config.toml
arch = "mobilenet_v2"
model = "CTC audio transcriber"
dataset = "single English nouns, adjectives and verbs, spoken by a formant synthesiser in many voices"
train_examples = 78125
gain_aug_db = 10
time_shift_ms = 50
n_mels = 64
hop_length = 160
input = "mfcc"
spec_augment = true
win_length = 512
tokenizer = "char"
vocab_size = 29
norm = "groupnorm"
activation = "relu"
weight_standardization = true
depths = [6, 6, 6]
kernel_size = 3
stem = "single"
expansion = 4
widths = [96, 96, 96]
init = "small_normal"
residual_init = "none"
optimizer = "soap"
beta2 = 0.99
lr = 0.0018
beta1 = 0.95
shampoo_beta = 0.99
eps = 1e-08
precondition_frequency = 16
max_precond_dim = 1536
merge_dims = true
one_sided = true
adamw_lr_other_params = 0.003
steps = 7900
batch_size = 256
epochs = 25.9
lr_schedule = "step"
warmup_steps = 390
weight_decay = 0.3
adamw_weight_decay_other_params = 0
Rows from block 12, named by matrix and row number. Each number is 500 + 25 x the weight over its row's rms, rounded and kept within 0 to 999. All counts start at 0. Numbers have three digits each.
# convs0: expand pointwise conv (model.blocks.12.convs.0.weight, 384x96x1, standardized in use), inputs 0-95
convs0.3:496502533510516495503511485532494509501471492534491495463494500480507537515565566490558465492495502517471509499430509530539496492494533517522491558467507483495516494492524475560526531489520521461515497512529497522476461483514470518445498514499503525488510482490529497512479509466487484502
convs0.4:484485520501490526459498493476480506489513481544461479502507485536497504510481542467497534510480519529499490426508522501539452480455476536530473464526534492524535538509502504548545513486486469459498498499450522488515499516491490470488481516482494513473479473499525517511456501504481458488
convs0.5:498501506501446490506519492494470529525524498505499490504509501506534506465473489471505484464465507467491507486471491484484489524490486490480476464434508468519495535502513497526533537449467538444505517551513478563498476461479511504525450472500509483473496492482490477460516508484539519469
convs0.6:463488519516466464488497484455507466501488535481470478476483487504471491497546497506547501538511566469444496440495545512513526499491517503476495512485482480521509489483462488484480476467539447516528527515465502506478476504497486497473500517519514487487472487455470527512464470498523524507
convs0.7:558483528532479516487503477511481504482527498530510519530492522528537521469529513527485498522486497522513479500551536479494504517530486512504509485468509479486464520476541535472469484503482519556488502511518517516540518438455531502500512481491496493524463450523486501456458502478537468483
convs0.8:519516510488489511498507478524510522503500513488498475500510489491489509461487538527591459509525524497525541514488498521517533490506521541512564476505524507491498475515505487493550511467495535486487446480517443487525483473471504529471508516519517530503476472456516490440487482502519477509
convs0.9:531504479511467540483503460458469519490499512496457498441525482511500533470507508486518510474495480553504482492502519525501479517455484486493517486504540479519530512542536512502519501490483509516499491501544535507560551520486482458483514510520479534502512490516479561489476551480516469486
convs0.10:546494465525488472496508473488527482503492502545496489518504489477474511508519534469512534514463487497493459451508499509488531491508517524510489484465543520517511474503471547487536513474488467527497478493526482505526455492465506450536490518538503501513524479511453545457520529499446512461
convs0.11:525491506498463505509512507505517455499477535487525520449513513483485484525485543478560504474465484548452483494482543512563489494478485494497494531496527466493530511497477517514520493522504499493472501486534525467522493506444474495448494482554487498503518468503518484452490475458496487495
convs0.12:476492541485528498511548506528530492502493521543488513462533514500501530524505527477585543527536480484495462493484519480512483455458507477473553517476506473485531472491468479536512502504484516480489491522529532490459519516509467515510485498497531508480497517549480490480483513475505541508
convs0.13:511529454435475474509538511527481454478511534511514497485505515462505507527530472488515503492490535513491501446503520500492508490457520514565489518508480497465462496538451508499516510494526527529540541505479524481492514491503490487540497479493446511486446503486493546491518471516492496505
convs0.14:549490477491502525488512467518492507482511520531476488480506485516515547478518519513528524486437503487477472484483477535486490510478461483505478473494531482499535505564552564482527528514498478490516483504523530510536563470484501451504514497508500530490508448522493492486495483497469488474
convs0.15:496528518476478531508499508480447483498525452478491574492533509515466522525525556509538476521524490479466502480512533493443535482487503491481503516494486553511516539512466511526515478491471520496493516503480542525505527502516506513508497444521538541492478474515538519515526492500501512499
convs0.16:494495513514499466458522491461514473551506496508508515443501477503531492524502485471545495440504553517476529525486494477541511498532507483505522541515501492500507468526531508475495496521510498488512516589508515490498504519513470506524492509546519482471457503473472525444515502510513481521
convs0.17:475520544496459518479521474510512464504514546506513484486552518484480476521444501523547533498524507510466507453512538496491500518503499524499551473486527497489474494515445457511556465533497490501514479501516497488526469482466465491494525516489506506507511474504492472450469489476543502510
convs0.18:484495510491498486502491463520468458483522520513484540476493515455483525507494477478527489491488501536469509472483559497504490459521498474555463532500529499482501473485427474498559493542476497501512485539495531482501498454493494518522472447505535496486513467512531507452495489495510488510
convs0.19:496491486497520479480487494495519507456462503534484525498482449461501486509472518477507518491503492503498468506515499532500470459508516487472518512477494515492503523478456464475461534490482442499489489504472475480489485470441462516469490481517477434494467475517536484458484459466450500476
convs0.20:512501543507478515525494509492485468495524502552518501496515496468509529493503485470518504547490459511478442497511495492514472446480504465501475470479524471444496487496414483488484473525480466530531449499483490465472544527509503493477466482530501500482513510529500494497505477504482467485
convs0.21:459491540492507520496495459529492475526486491486498506452455500491518543495503488519520503471506545519472501514543524478505503435497482526507461529490540503455504524454467516497525541532524493548499485492492557475446475488500491488532495483503536504481488499480493500492482499524463467495
convs0.22:482460512492463468484489539512487480486465523524517488455488488480511482485532478526489519462505518521508484523438517503508468510499473502512477543495536514536495515503489487488519540501490514502472476482575470515539479469493509458504519554508529466490547479523482495491472515450519502516
convs0.23:539500491498464523482503474468491540501515510489474486459527493514520534468502518474525512494500473519514482488514507492492497523445489503503514485514564460510541520542554547506526512503475508518526508497558528503551526503495499469488492513518497540503504493503477559490491560508527467487
convs0.24:527452458503515549523510476500549518482488500464484490494490524502481529507506510520522513517499450536511513487467506503490540466433479516521514505479520544500516500513508555532469526522474522547517528514531500555504505517511442525491520489504508525500490489472493524484473476498459486521
convs0.25:488478501515474512492487465506500526462502495500453447515498492542480454549476501494446512473456511535576488522469493456540518491498495529514506478464461499467478512505497536489446499473468451468506492519506494501489509460489483483519496503520505502487528496508489513508504511465485476481
convs0.26:518497458468520482496470495489501495464503522507520491488479477475506481496533501491504533515500529551526509503477502513485486521490520483516541500493527473543531538489542532519502522457448475469506526514527494503482555448503540478510496505463498531529565513503476522502488532496552487536
convs0.27:509508468502450535490514493460497514475518523499472509447512466495495533463536498487514515465500473539495477471505524529498500509465497492472510492498547465525525500537529512493534513509491521501521486508547534514575526515468478465500489505533490507516521488522488556477473548503523469486
convs0.28:531511512545539525501498501516497522538484515524497500499508557496506515523492473487512522515453459520493459464489521479494481502449482513505496471478511510551532525501529501514526547517489530507500516533489536482481491518487475497498493523583479518484513494466509567494489530538491528495
convs0.29:501499485517509541449449512488484493512515529505524498503514491545537499519472453507487494478497506507496484514541530477523497467475505504493485567503562516504471478483496580482476474479503476556508516498490520503534500508491531495487519489549496533517465523517525512499475490490454480499
convs0.30:512490502474490483488502499539500529504492481498534507476456495480510522556492456500447554495487480528517466520484531513472466479461498514504475516487540499501539528469490483492501546491501503526523519506511479523535514494473512489508555519477515459517509498451504535511480487488500520580
convs0.31:521497500491492535500485474503519481472503513486516481499507468479493512504461502521499520482488545548511495527533511500450465499487515519520522499468519451494500501487495560502494501503460444453529496511496524471521517458448518467522518499498522532496508477534521505432519475513557511535
convs0.32:464485483519544498460455512532475490538527491507486502506489524476524491557499514491502511512489465530501498491499511503514503463478505490488543511532498485517518451467510481538502514487474563510484508512514531539445535532496478478490505462500485519517470486521552561519491507512473532527
convs0.33:519532524508493527532519444508513529494499484476474513479536550491441492520509489494523485514484457497511482471497481495482468458504496484491478493475556478490549467524485477474527551532471475521502511529484557480509472468493485501487519490519523502513455522475491532448514500514512518497
convs0.34:485525469490466460501532474501521509537495494482469517470525509504526519517477492501526502441501544516478493529472501530486548541496488481524497533483451482556488500482536478477498510471472469449461466471507469519470473488505491487468494506495525468511485517475541481477476479532479481505
convs0.35:511521545516517522522525486502494476459567484508527526528522515511487518502504499446481515495485478528508473498507498500463507541488455466469499487534478516502470535496516512505484486542462505496529458480489534511508468523521507528446475482451477490500490519569478516463493484514518473500
convs0.36:508481509489477518513472453530525508440518549500516516485496478495537529534515496515462542490511534537483460493506544494494491497505534512510510468472514495489504527480527537496506518485487440492492492509512536468529508465453508482516532515496506513498510421504475491463492493478541466508
convs0.37:481486515479502471440473510485511506495483476511514502496507474465491467461524504475489539474501475567499485484501488466487519475505469513526455521504514473467492481497465491482453533511541457487522463530462496505471492512513485477480453505522484507496522512489439497515472536480477552504
convs0.38:491511526495467481542541463482487486504549506513495495529498503502507520556434532504522545499489500489476478440476462519491502521522499486515525541488552513500477502504492496490504514488479484486512503498504593490512499506523465473523491472474503497525515510543536501522519513520525501535
convs0.39:521508530510491522535529501519508470488506514513503525491521545495472510511460504502558488506491530527484478463497548486478492460502515510481501525469545491491512483516448485501554478562464488501522469497481560464508507522446492508507514454516554518519516484517509519461491500507496510505
convs0.40:470506534519512527489483509507475487469522513523527513517501464498501466491525472452521515534507475488510504478518497419527485435458536527485494496510517510507470488507489519506444520529503517521517520529516518497519534471497497507442518508564504538515519532518523491543520484484498485505
convs0.41:513542483466548522505509471506523483533495468512489520505489515485522500533477472528490547502490507512509448499505516478525512500494518517516515506516495460481507515508494518530497493491492461475564523483526534474512485455456514483515546478475561500501489503500503504438461507503556505551
convs0.42:523474475506500522478509461492501510488520516513467484454508504508489506503465520502533482530452485495503429445511495500510518536451472440508495497502520487472550507549518533488495521520499496521490476505497537490533496498502505458532536513491517541488515467513491534491465518540501451503
convs0.43:519546523460481507490543495509501492537457457523490499485461496527508516530484522493540498511481468518455471488488519493538490448478500494468515546512563507466544509517495500521507534516515499520528502527497529445481493499490480484533531490506508479498537502544487471504459467473509486512
convs0.44:521490501527506528500514509484475504515492492519491565528532524494455538511465499522479490515463503533466472482457554539491504468509527480511533510508535513537463489498502521544544515490472475453512504511510560546510494494504488518465489474538515467474520468506487525508485513502476516510
convs0.45:509513503488475520515509494507511451495483544499507487497519482513445478540487495518554476486522482518464463469506536520478513491455470532545513574503508467468508500465470516532540511497495448518498474499511506454484489494472496514505514452500499495515495467530477522475520510509519530528
convs0.46:467530519522475473486511470481488512548556464528530531521534457472519506511500486510513513524486448473471541515481488504532516490534498544533488528524508497516536516545464481511486550482523480522490505517489532523504505478499491507478555495517481494515491486530516491473508558513540498499
convs0.47:475480500494451499504507478496484513486445479510497485517575489467521480521537504491534499540483472467464472510486489490523513462519483519493496501469494470477505473494471511516516509499497499537483507539522511488522467518463434493453501525484509494501486433517505461486517517493539515453
convs0.48:540472493490519519530482485543510530424530516481526479521481501491427503488517490502478524494534494499510456502484494484469487514485510526499512498500548485493540479461538503533480505543508515524552518516519526538512526459452490485483506493460505516493495478468502504463501467487518501525
convs0.49:514493480454540468474504487508496464504512527476488483480484498512480493513461482505490502469465474485468471471491542502498514491482520527515533522482456495485497537478486493512524471480475537487526527516528514474467471445457474513518537534478495483506459478461511512478472545499571503483
convs0.50:512492548517471522521513488501472484501477511527462502515548520460484560497467526507522500525504493521469463437511515508480521458513495499484512489464523469512465482477489493494505469549475518491522480553470520510493512474447475470523472473493507524497523468535535508456488514508502508515
convs0.51:519473500497485473506505489540486489462467483467464506479500517466491506503538503519491500513501497537515504503488529451483496493515498538464487543450475456520506450498483455499479496519492490479535494481501503503510503525453479507500517488509528576465486489492482554484468530562476505472
convs0.52:485502493498506512496495475509513476507487517535489519456484516495472502533488513512503462506474492535497464466547543472491511477510542498519530573516500517484504469522461481482548504552467514512525509477510549497490500509451512497515512443499533516495475451514498541502496518553509508526
convs0.53:492521501509522529543531465545511526516497493534464534464507491505485547497500530485498474428470503497501512480511499489465500477489441483488498472518506456507509492541520472511491501519465518535514510515481523513474504497430488466475481473475494523481450485499479497482496541520516491456
convs0.54:523504474514523504487531486506457515498502477531514517517497538526527536533513504466485491439484491512488495496462529536501474542486545466533489514470481496529507522477507488525509532489517534537469533509545504518553433497489495521468538481446493482490483450497489487492500499516516494500
convs0.55:551535492516466508528477451517526489533522469510482442472483515509504482507492479506481515493490473501462520496495489495527530549502507547494480506509503479476473532498514484497545496494511500478478475509516492507530534501476473477526521501528500459547514554461551494493455514501537491552
convs0.56:493511506523503520528522480526493472506512495506506548498532530501454509507452486512541478497505502529484504459504533502497501460513523481480487542475526497496538472499427488499549464534464477506510462513483547468505489503467520523518506435539548490511523478511514513463479489497497503502
convs0.57:512500469487498499486434482486500536452506534495460497515499480459517505485494478516505537510490510519501462478510517497522536444511538470444502470510519512493531507509506443453494520481481453492480487527480518492460504481443532486472481490489503511506505484506537471466518485475468482472
convs0.58:526505494496444522451499474460471533495506507477447497429515456497520526453503505470497517476501473541496482507499506506493488490454503487496525498506535475499511517526547502490488504491488504531508509486554533519537529498487497473487516506535489537497509503525484529481468561500512456488
convs0.59:505464532531480503462487490498516478489503497507528469519484454505552490515540512502545512525493524461507479464502516464490501507460462491478440505462499466523493485481490528511456514464496478487456516473457492492468501537493491501475535482504512542471499525498441496539483505528507519485
convs0.60:469535486492451526505515496457438500497484483545538502547535499493556553476509475496520525543465486490488466461496547477514489512515520461524484465474528442504489503514482505508527515529468476508484491477499497481481482496487465486469521485501514515491485467495527467480484491509494494472
convs0.61:545490491523434507506503527510511508501494506518492505489536515494506513549482490524463520468485516522515537483482514435507472511480485515503493472482490531495467502487458541499507444507533447468445468457491470515535500507462502453501525498476504499501496495496458507495484491510495489553
convs0.62:511534488483460491500541477474501519493501483481516491528485475498507537527505495520471495536477528490523470437552523504507518497510523486496535485501504502503493490489506526538484453550561467502518496497461490478507490550517488462511479452488453545457478499516499524497516532528511490466
convs0.63:470501545470520481504465492526473469502498510535492466496522493426450537478469524498488533488475514525490462488454475496501514472512487512469517501502557492479462462495533482474512484523464496468535512498506506512478498523486480511479525496521557529562503503507480516490483498492510534487
convs0.64:492493459509476536476491474489542501480480517518496479516510492510472479502498508488519503490553545477461478453549534481495501455515506473489490483511509487525497477532468467469508506531516478503494485536452475497465494493463514486522473472542493498522484527541499476417522491474470488509
convs0.65:513472518544497521533538510520510535509566493494486472512532510521477489504493544467535458509468537493510494471499479512509488502439492546509488486448491520503486493473488494497463495503531535465538537501517530531505513473525480498468498496563474492519489490508521483496505526507535546494
convs0.66:533505489545493492507516494518455520516490534545487545490491524473483526513511498506488454493475501559487511489486527482500503506511493525534552459471517469501466511450451495457467495490531492552507491516529509462510495477459479522516507503500539495490556467492484506491514487546507491488
convs0.67:494507490522464533451488496493472464493524501515472450479473465504499448532477455496505520485475505515534524518488526490562491502478538480475487476523498516496476508553493490471486462502453462496508491513471486501499541487488475468458510471523486527506508482490464523457474474464479495515
convs0.68:497557513524487489494536513485499490558487489499514509462543502515533527513482455526513481452523522515467466498470489509481532542467521489512484522523459487520482503503527448471526463493528483441490485478506482533466469519458455503501512523492484511489501521483533511486515511490519465483
convs0.69:518511496521510540511487484497491517496526512518533494523530504470538541487490492506528509498480486506470497500489504491487493499476499492519527518530534467564493473482471447531493485552544569510510526522546517484508528489510450473442525523528480535499491502460509489503525481520465523529
convs0.70:542511487512459529467512474461482531500513521494459502449528478518514537466514514484502514487507484538513490499514511515491479525457496501501524486512545476520526526538544529500508505494495509528506511497565534509549544509495490464495520519526483533501515493530482553495478565492513474497
convs0.71:510470452462520501477462496543529501508498489479496512476487451502530519524478486548481483513516546473475462502470527482490501504464525475514494536475515486516511492508566509504535474519528488506538508478528500513510449514468543504483539495481520509482450513500508514507496548507453485475
convs0.72:527499515469465507527440478549545502472477508470525532465475461497484445489488479496517507512507483505496510490492490476487471515471528529500504494439516490499501549493502470519498484477466478466472506486498492491476512461488553495555497458507514492491521503516439512486486484479520496543
convs0.73:494524506510497477469524477544474498504479497474515530440453498472495524515556480465518537488532525505528509489465486463537519488444488487522451502471521480470516510507518483494500503478522456486506462485484524459489499474500479510502502474469483442478514481501505452487499510513520459475
convs0.74:546515480486527530497550535499486467521526483479492466510504522524508491538499502476537471497512540508484533489497527485486488504500502489447497532471492485545507485517536479505513508489532558495520516498583519524484488495464513474504507500510494563512504515536478501491484546501489546473
convs0.75:485521518493476475510504487495489475426489490486490478533532466482495496514491511507531519520470488502464470469529488526505526522470554482517482527495564519509466480478483457510545496525485486469482479513490538496493500543462492477498530447478527512496538521487527468493511525456513476518
convs0.76:511481447472500549510493539493507464498527526520534515479510502556505528449487494526499526502478502530487504493485519502453511499511483522498484482508504478496468492474482513494505527506489483537498479501496536552534462470474538489516502479515495543580519506535481495477501520449526464492
convs0.77:517529525495521475494511508501521513462529508528482523509532468521518542495492465511447535457464468515505498490508532486483498483498532484487505531462515539542527527507547493527502505528493539500548493507560502536506475476456486493476499487527480458501521488474494468450488506498477535521
convs0.78:504468487513508501545540454552509475509486515533526536480516530502479510510461510469555508523466494520505498446496517492507480470470507506467485536485524455525533486506468502504519527539442508510530499537499523481527487526461497489494500480546515514492489493448526518504503508502514536471
convs0.79:502527503522496487538509452499512502497482511528443530507549536516478501490517486489539473535515522498474484496462533496544488506475512526489525497441533505516487513448507494522554479521496494491545499560523547486526482505484503519482507503508481481459516524454514479512524486501489538481
convs0.80:508480451488456495473502476470484528484485509480455497453483473491511539478497491484499503476481472521496479481490477495485485500452489473492503488513528460494545495540501548472506492489495516513499488487578503488552531483501491454497478532515483540499502495506487538480510555497496450459
convs0.81:486490515516506502525534472531489456470486513488512523511517536487465512504456494490563500509463514527478487468498545494495479452471501495468499540475535475510530493493428506516539484522479479517487492518481564479478495523461488521490508446521547501505493496488540503475496502505504486512
convs0.82:495520489486524562463494523528545511513489490528490522491516476467466552541519511475557508507512515530542468495511546545498477505489495505542484527479504509515512523500485483487478542497436469504517456560504490493479506531494499525481504475522505503526485498499518526486496492510472536473
convs0.83:480481513540487507498511512492518522500486503468493541532521507500505536527497519522558511492521546527512483487536483533496503495479481541521529574487496474541505493511456464466496523535477479540519522513472516475497465530515512533486486528506555521464488487485529525474486457517498517512
convs0.84:471518476485480474512548469532476478499511499524495515498524546503517506482484488473518533485477485512476531454542514501527525493502467503485468520493550467513494460518497517457532502542514537495556489549464505490491491474478452468534505500518523543486534514492502539469499487511484468491
convs0.85:496521560505523533540501496528531495512508531525519492507533517529513526513476516498537527518514491540506488483509540481516503460497483480493513494481505478490487518511509504534488481522471502468510487512525529475516497450463486511491480503544504544492540543588504489460487509479561496518
convs0.86:535556530525492502460511528460518511488518481503497521472569494482491502481518496498484517494490495510530516488537512529472478521470497470502518513510533482479504509553538525495519476494514511525505519528485487585491524497517504500440511479495486468480548512520536441509522498492494496516
convs0.87:493496500505500471483507478475510487484529497520500473479475460469482468475477483483478456502452478498493494505531522529517533501468522493478502531560512541479448523542485533479517534515509549528462525502525511499496519463502476489483528516529554508497539549498508505484496512468536458512
convs0.88:533526491504509489491481469506502489511488509551530508467477474450512520466517550514569457509504504494505509507450502501493497513490532509535511465451504450482472473509477477475518504477508477505441459460538477489480491501465487533474528471497522483529497525512501522509499534494498469483
convs0.89:506519514497491515506545511544504502505532529499502513557488504493521507538480493478543508512485530550494516451527489531536486506493499482505488496483533452496490472524512484500525543514504521489539527501507526494528462536539464561435525494489479511511515499478491478481494486482493567497
convs0.90:483440533524505469496472503505523510459553527530459505470520464507498475506489480512495505446473456493522483519527511515483491464516502511477536492505474536504489485457465535466488491507484482532486500512467529464486484492516471507472459517539492441490473464526516520516526503478482502484
convs0.91:486470531484492515516519479500502472485478535525506528493499549494522477547494519477542501491499492529434491479509526508515499461485494497472539515476539458486512488474475495490579530545480500488496502503491509472509472488469461508461467508556497485520480460493492494464503505464532486512
convs0.92:525520535473474503521505499521482503508477513494508484444455532501498486515492527509503516477498526541476543473502506526486474495472466532524486551538544527551509527484470469510537482536501492522532468508501561491482496497478477466524498492463489480532548494523529509508495469488476478468
convs0.93:456513500474452482518478493490504482457533525510506508472523542496473505477494499483557515476563488546460499464511485514450480467482491508477456472459499504498483470493510453474521485526493497524516505494522494540527501507464461525515483489559492519508507473532507507476513520472520505499
convs0.94:514501491488485516513505507478562530517536494499508495489527508496520494494499487481516521539487454552494465506511543506512496539525508541451509498516512524477510525491483519539524543489483474485497506489481533473556482517506525518450477461515491476544493445476454494482477513468481480460
convs0.95:512521520511495526532527491517500466493514517516503535479524542500465522514470508503564494500497523537493483475509560494495487456505519504494508529481544496488518481524440490510553471551470484504517481506481554466511509515457501510519519451523558515507518490525511509460503495498513502520
convs0.96:513470504556450481524509553509488510473541533523495528467525517492484499479534477488473454511509491535506480536470464533493530514544534495482530476512485494476484487450489499518489484536523474557516455524501501512503505522498506493508484497477544493506465491519516522483509493466469482457
convs0.97:491483499504525500496491493551462499510506474515524517557499484502499471478528466450517495493515478525500513482490520491522462516499527510566443461515493480512490513504520461504485522506463493498458522473519469473527514469499524497478476500501476532451492495504443484511462505493551500555
convs0.98:501508500535556506516537534524523525525501547539539527512490523577503521493476482547448530494471452491483521489494483516490500549521460453511527501480503461453500501474478506534520519488525455528500503508515494489507512474513490506496482509496472509482499513474498501537509508488519486469
convs0.99:515527489540489467477491487499486504498480465530470548486488463468524491514534559505459501472528503494471485502475478492499489516520521483524482505489545465492495516502497506470550497508515463485526511472496504494483477467529476457475524507459475475476519439540501500545532546498516517467
convs0.100:538500509475506503512464510569528484503512493541555538529478483516533484488503486532521467517498508499460520498469509510479458509534515493517459514473535517523524521496531505526523487479506529462511481454535492515546516512518522532503520527519493512499488509559504484533540527516527531485
convs0.101:550464469537518474491525483480497537486500490527483460485519502507490470521477512507506481489471522500513514521492506501488525530493494480468496519475505437486501495516510518482537538456452450455505514459477502466509502507518469474458545476508510486465504498523522474554539536482514482474
convs0.102:509471464502483492476465474489539495504512500528491487523505492489535560526493523504530552533523510509460517527546491492465530533559502515522483511503515487514483455504496522513457509500483533499502488518531465511550466517514518512526514478511508493490479477474469459471536525452502499456
convs0.103:475451482541499465501503490470482499504480491515478555494483493521491498486550497489591483510545522475502478501512479501485523509478491512492489521531491508461503529513471522463507482521559456495527490461492500487502481489478521498506493462425468483462496481509471494483516511502483476515
convs0.104:477516492452491520523514496529525482543488491510471502467524506466494470512547487534510520556545487493500479534521531486488512535514549504509491471524496490506485462476477493470465539498442506542567494465558480511510536507507496480506474487523503473486485491527525486518502478510498488507
convs0.105:517491476520528484492513507521465548489451518554467561487505529477504537490541537516498511540501489482503500474516515511535500489479517529514529510489517480475492444467456486485475472503529503532496504538529474496482541477501480476479487451485490520502498460511502490549493487524517475462
convs0.106:515496554505503497518489522509525512511490510511556480511527461499472496502529489511478469515509457509495532519520479552481471560543491497521530510495500492522453534512519489514540516474541482516476499521520504480473503515490474476508499466465504472450509446523453462491502501514540518466
convs0.107:516442524526540470489498509454499486503469512498504483493486474486477490479524542491506472507507524534486512481549484530465508516540453488501501487526543490499494490520485510475508541491519477451570508466476482508507477485529453531522493486485464473441494510499458524487516516481514494492
convs0.108:527544498451512530499514539495525479520570498527538479522506507524500512477484484507478475499494485475523514482517493455471510508516519485472506507497541521491491509472491508533539552514531518533525473486545531502544494526512527494471485508475480446534524499517491455518490510471460488466
convs0.109:534497516500493498529509490527456564515516483519493539445479470483468499487503466501461475513484467511507538477515519520483507504481512475529511512497487491512475493492491522528494498489454525548422544519485506458512515517488493477480505462512473486455507504487470465529465513478485458493
convs0.110:524498489496510544505438529495518526529534485473516482481542467504505517498549499498530485555508477555500460515512489523493494517514540564494516487478486538485496499495481488523474508440450507519491496482477469515480477542541539507540513489522508482489503498517480505493521537502473508498
convs0.111:487507480487515462539493492481503501465498522524493521514492486441484485478471474544461505550529494525554476500503475461468522447493504487512514490500537462552488507490483450495504505544493480484535501493510485520468507477512486478472480462537456520507482484461489512532484472518482515471
convs0.112:511452503503512509504421530513540532487506501540491529515498501462521507477507497546511524561497530493481482496493523503537464480508533517470491520463528558517484530512527483517513494517491501512528460525518482466536515485480542470478487474475482525493468488523501460480519533506511493509
convs0.113:507512469489507454501494496494462500528483451521492474522516497522515490480509456514532486480481538483566519510470483448485490508487467529519544516503491497543486520450481468534474527452467473502519511487495471511488509460475565500501487463495495497468510503486474475497516475484538502480
convs0.114:508455490502491465522517488491541550511505488491494531482454487473523468484501475510495507505471512479483509508535489525516522520546522460488514501463473427483485491480470473554518526459527454509512495472503473547467498497490490504533513478455484492520452503484483512523483514512502467531
convs0.115:527498489519496448524488508505514486461492487496503474500498490455478501474489479506503475539495504509507510507492455428465521501537473554500516424475538501509494483502496481500476511548486480527535498487502504528475513508565470468485480480494486542503503468501475503548482508536513529502
convs0.116:502496513515476467526536510500494538540523495551439485521521524505500547482513512513537473514483527525458496493441513537486509511541488515529495497479521517467483538530487506505510454496526508492484436482497529488510464518518478531534473511506454472485518517515531519521504517498488534509
convs0.117:461483509520506489503507495473477458535530499502515504495499484507491507479581474459519496472501490498463477440458500448447468494526470494475477516496490533515494526476507455472459485489533506495531491514523500532500507509518488509520502504484466553506508534525516522528522533510508519541
convs0.118:525490473490515524502547486548496529491503514533490529499489559505544506480498522514524530481532496512492511506523503476527502512521491518466521523472498439547466488470502513504494449548535534512466479554512463480537508470478473480469481492521503551503493510470510482493505502511509463489
convs0.119:509522482469524508496476497520484504520539454508506535539498494525536522497473488507507457473470475496514505509488479524479451527492539487540447506490485533506510501477509490499445531529518520484486522518544487500538428500460515515497486507493479513478503475497490500496489530453558468469
convs0.120:516503498521532503478447489514540506516467497508494512498504491489509474482509485557480491516468487522472487542520496571536483493538515511501507484520513546488493534473495499493466571492500472510519497505469550489515517473456505519500510493507504470547448445483518494469482468487489516501
convs0.121:539500478499477504497449482541513459507521507481511510484497478523507452489459487477471449451479538511500525526491487527513462489511521532480484525458526535559531530488493523514463454484493487477527499513511479517514508496512551518521510504518500542489450484520530491487499461508489477509
convs0.122:490498530536476469509522517487495492572486504518521460492509522495476484530531512525476492490484514537513554511499503515499475506490547505516516512532492538532497498511525469470531525500520514481492527469552459551510465500481508428507486483450467483461510467503513519505495510482529489495
convs0.123:529483533485532507521498533530499495496469474569479478501519514501526503511568487527507522512478503513514494505470561493497486540494462458500462498511480515528485543477529526540541530486511474489487498493514488534505508515492530546507518483514532487503555540488515479528467514486533505501
convs0.124:493485487505515474509495536534501524468520508512526571477526508450507503471540511516486480529503465523524476537500463479492529503517524494491512487483487493510490493462465534480478497520480513579510450500529488485494499549527533495508492483471495533515516450496471483534509498521455471488
convs0.125:516474494516466452521491468509431505472506483501504487500498495500458512506493506459521475539503505454506528488509462477521480511525456579497464489489527480516496439474495538533494537499461513501518543497467489493503478470537456482489513530512489492504476498521513493506524488500497468479
convs0.126:529494490474517523510496490520521487551537499527520494497505513516515506495462500512507526484492494493463491490532457549488440484520485523517496503494530533509491460427474480511493533462492488549499474484499515487482489470518499480537461498484455470478522475517527500563471500471520467474
convs0.127:525504488476525473487488490528500515453497508481489511450456502488505544505454495554468521520540452501506472515506507497475532527508490513507535530453497463488508482488495502500437461472481481468489496468485489479501454460467472487471521503518524533481542519479498527535529498489480489503
convs0.128:487518525475502493489473507466505510502524505505442466533509498527467464480519508466587518503538528485517496456484472506496511477500506527510480530510468538505519468472486520481489493499552485492459476499468510525489499471545499497492508515485454488499495499478540492559452540502502507506
convs0.129:536521501553488495507487450495501500484524468529462466515515471487536499501519531521509485486478523517474483525505497473481541549503524495491471498463519483536517518519538493510503478538515474481449499510521496485512519482481493493471495486479508517524479450508539439510508444565487474494
convs0.130:452491489494514508508561509536511489487480500496504550498488516491524491460482445531548494522505524492478472541463479489501512507498504495524511489462526470506483506479517444505510530504428504488520509462493488486491505500489510531467484504504500502499435497514513513497494498503526424452
convs0.131:509527472478510471526476497506536512543506490494506509470513470498482536474505481520516500470474495476503507523495453535490494480496506497448511535466436547504467486491479507455506573530511532548492484508496503523470487458519483516533498486497483481453497451492485518483491523499454505491
convs0.132:530554486476506501492452484510517475506557483442475530501480506502497453446491476502488474476483533498546544497503500498524512515508522492488509533456524514492481570450516482543507551505503493468518486489485505507517503490505498481481476470520457508548483506511500455499496493497491499492
convs0.133:525538498485489494518485498541481484522541486532505487496489483524508504509467506492526507470479516478472507509494477535489444509516472498505510498508497552495501464417469494512484534489479489532485457480512508455448492475519489481547504482481473475480518485506537496557496493482541450492
convs0.134:479453471523497499469492496512547513468459484478450480509522442513526466516491470506470502498482522473465467516494479482443492449526474436470495465492486503512499507466538492477454486479454503498518491487460472473478513516500496495493517504519502529484480491523521487515497470537477505504
convs0.135:531479459510529501507449521522497508493517485478429468523522487501503488505519506507456482462499509531494499501480483518481515501540512502480486492486526490526462455488491526483452511481487479478488482482526505532502477483499505485548450514540475449495497489489472535527445489512433512507